config.toml
model = "model that predicts nearness at each pixel"
train_examples = 395000
image_size = 32
encoder_isotropic = false
encoder_norm = "layernorm"
encoder_num_experts = 8
encoder_moe_every = 1
encoder_widths = [96, 192, 384]
decoder_activation = "elu"
targets = "nearness"
residual_init = "zero_last"
optimizer = "adam_atan2"
beta1 = 0.85
Rows from block 11 of the encoder of a small model that predicts nearness at each pixel, named by matrix and row number. Rows with one number within an expert belong to one neuron, the router's apart. Each number is 128 + 32 x the weight over its row's rms, rounded and kept within 0 to 255. All counts start at 0. Numbers have three digits each.
Before each expert's rows are labels from the 100 images, of 14848, where the router gives the expert most weight on average: "strongest on" is what is common among them. Only what is clearly more common there than usual is listed. The data: small renderings of single solids in any pose.
# router: router (encoder.blocks.11.mlp.router.weight, 8x384), inputs 0-76
# up: expert up (encoder.blocks.11.mlp.up, 8x192x384), inputs 0-76
# down: expert down (encoder.blocks.11.mlp.down, 8x384x192, transposed), outputs 0-76

# expert 2
strongest on: black
router.2:170062142133137116097162162201138175076097144100155151128081116138180088086147104114083123122077145152148137181099131101144142137115104103145160099102198125155111143084131162104163180172136115090197171125140150101140184139122136163
up.0:140125151100107149186157116137147176117115166139067115163125060166078143101133112118091138191095193053159131184111077132131122073100162093086153101094151093136089149132140106151165168204115090111118072158155109091160095112140105151
down.0:102179088109099158128137141119153116113173139136088096114118146118109125134169128124092097071169110200104137144093108099080126157114097187127125083151183148161134118128118167087116121078154059158096132111151130110160130122185138086
up.1:099079165131172082152133175134135169083095124118191160111096072156126179087093125200082034106082129116148159168171071097104171096147134133208085092121122122143114138075124071130123160168124126132166099093140129100158168132125104147
down.1:136104087150155091159107068169154130139139129125145161090117150162129165088095130054147165146101143156172126098074102123118087132167143117139139126092104100114143163126111153173159148137142083121162143111133118139190150097153141114
up.2:113135059156078110153122109102057096045066129165186116160109182129149162132077102086159112151182163092133090132140101091138127143121169171130117199097039151113163142111138152184149114119172161102140084139182169128091113061124120149
down.2:162115079137161119108167128118157063144110166119105166081195110124191156123152165118160131149084038060127086106087122127157138098089114103097085081101132086105118087118082112227133091129129125137192133148103108128081129170144193117
up.3:161143125107172134135107098101076135115136128119116131112123084134125140098138097144106062152143158166109163136187142080158177207150106135203168101099091119120108144125102126129121142118197046108118127112161128130057097108176142133
down.3:167042120133162120128117103088147158162101127126151161103122124140095173053114101094130176177104147097193124082081083177153131174097106160134155159112108093102159093159151134185182197159118070175187155141175143106136136182104130176
up.4:168116082186207142084072135109115132116147111179103066153155154161144127156112145125138084148152109121110117140071116089120131141139149078133072165168065094063132135166166174179106200093139154113202088157098132133090162133139110139
down.4:117170173140120128136107206189123172117158143160150092126064132056131119074093168122157162100108176135136168087124216106150137109157156086121118121137073137124138134106128156114170199203156169106102109151105106104146142124141140161

# expert 4
strongest on: spring; cube frame
router.4:105144090166099079138100100114130085156205095134098102110104179145066085146169130198142147159102157107125115103104192148163105102129094120204126208151089134145098115142092099195034127141122088116128113147131111097137097125154076109
up.0:109134187145114157209125115114192150151163116126167130072145132188115144196179114102166137173143124097110135138117124096102196097143215112078153158080114097142183132166164124118119156125151153084144108118107159144160129190155151121
down.0:091146093135092127139122100071138136203124136175109136141173110085096105142110196113073105101123090173110089106086149159120166151098120135101072115105145198106064100060112119092149106116134106159095102183111123157147123134117045143
up.1:117164090175164163144178142100124183072090141143150110110116082080146121136110123078126059111084161134121119053152142077097176169141113162097113108150121047117165157075126120133158145126137148132145118067099116172103115173145199120
down.1:183132067106097168135217160102124116127124141152169121138116152083153095143136162109103114090154098162123159139144097115084165102076158196073149114115083102096095129123139120112137124101112086128070088170109175094164141151164181127
up.2:129161159122135142194105134105156126147189099103139161110141162248083085173145139162139147190134122042121138178100118119135120151143160157154157152078117100142166170171152128110121151131125104100081125092058134116141142141145159160
down.2:110159086123091134112120123091135123136130155167119077177174102118098084159130183144120084069114125203098124151123147128134161104129171153104119132130149195122095092107094127062153103131149163168050114136094127174129073137133081158
up.3:067162163076180077161131105106096130148129198078081173104125097176135134165109122125127161159188119163162127128143116137096122068134174200129126130109148134092137138170149111129156094145145109020140078151058116092109137112158161130
down.3:133134156107110118139135163093116156186127112102130138204170126061152177087118071175099115141098128091149146101065141089195118149111108146118123101048116190155139145122107097025131142140100109216155071173158151085175107196089075116
up.4:141151188143087114197111137140140124150119141173121110077163088156081078147176144190184095206092151066155151117115099125142105112104168127164155127178064124119087166098122086151118180111065130142109138093152137130149174123197142127
down.4:153156129124159126157145112107130102159125147210135138161154115136087126159129164122140157142109110131143120093138141145152163118122151089136116146136134192103118136146127122050176115142134195148113143226161118117090131131141010149

# expert 5
strongest on: jack; star block
router.5:203145191062132136131187141096130118156128135086169111093186044112144105115074178107189127125116093137114140113131096160071076138097142172103132070158089154115152177159118176113153117143098179108062139107142089130126152131070075071
up.0:180146083127093146167098114075074137155097104113095138138141119172159135149163091097162063119097121177139146135122068100139112162141169089135109149147100101195172103140126122183089130129142179084107114130136120137144138107147121057
down.0:126150168124144098169093081141150100124131081085153152120147152110124116101153115163119132168067137084097143125145110125161130094151134114164110108089036185122173123113141179148158161119145141174155118151133139101155116139085126116
up.1:151059143133119153124135142096147115116106112112115095099123140177130138133116118110124107165152109149068176118096123095105144226114087098156109156133092135093130206141123096136137109177164169127154093086123096143085081161132194092
down.1:140087154174107084192141087176158135140158105186170173067114175126169127062145106119154164165117112124165126078119068156164131138158125166174114110111080137095188192145146141191138144119135148123125140112173161117150105119096115157
up.2:133119085121068125111178158146115123150120096177095117125041118100152102158104134111114128107136112139171137153225098138132094132107094088156113106092131147165123126112094136123158084124109121171132134141145125126139124111140149162
down.2:139143161103215109136084084145172166112109142255115138114059147196118142101156146114103173120127120140137171147130157185104115107145149109102085115150164142155152110156112184152128136136139119122123137167149086103150174077149061161
up.3:124104138131181123093160196113124178141142143143148156128068104133135100129129136155090060171157134105103191143191026078143156114144138141162138125088156138101118143071108132154171097194079139086109177119105103118121141213103164043
down.3:162138151132112132150092123134131177180102096166203174157102154062152096062116104141134154097119127154162127089094165163129172102126142142134113140098105168121160132177111106125163165128119164147083111119069113117119106136143067128
up.4:114117187152154198082179111084133146142152129129152101170150121130152138088126112113150125191061177082064144130116049066141087156158114145140108135120140137193112153189155116131074152157095129118129137093142121080218170173093131120
down.4:112143112154071167142156147103114096130115120170194113166129162056119079115076163160159170097127113159117108085138139116182119091117138122111159115093116165127124136117082080087174132108112154143034159159102165108128137129140082157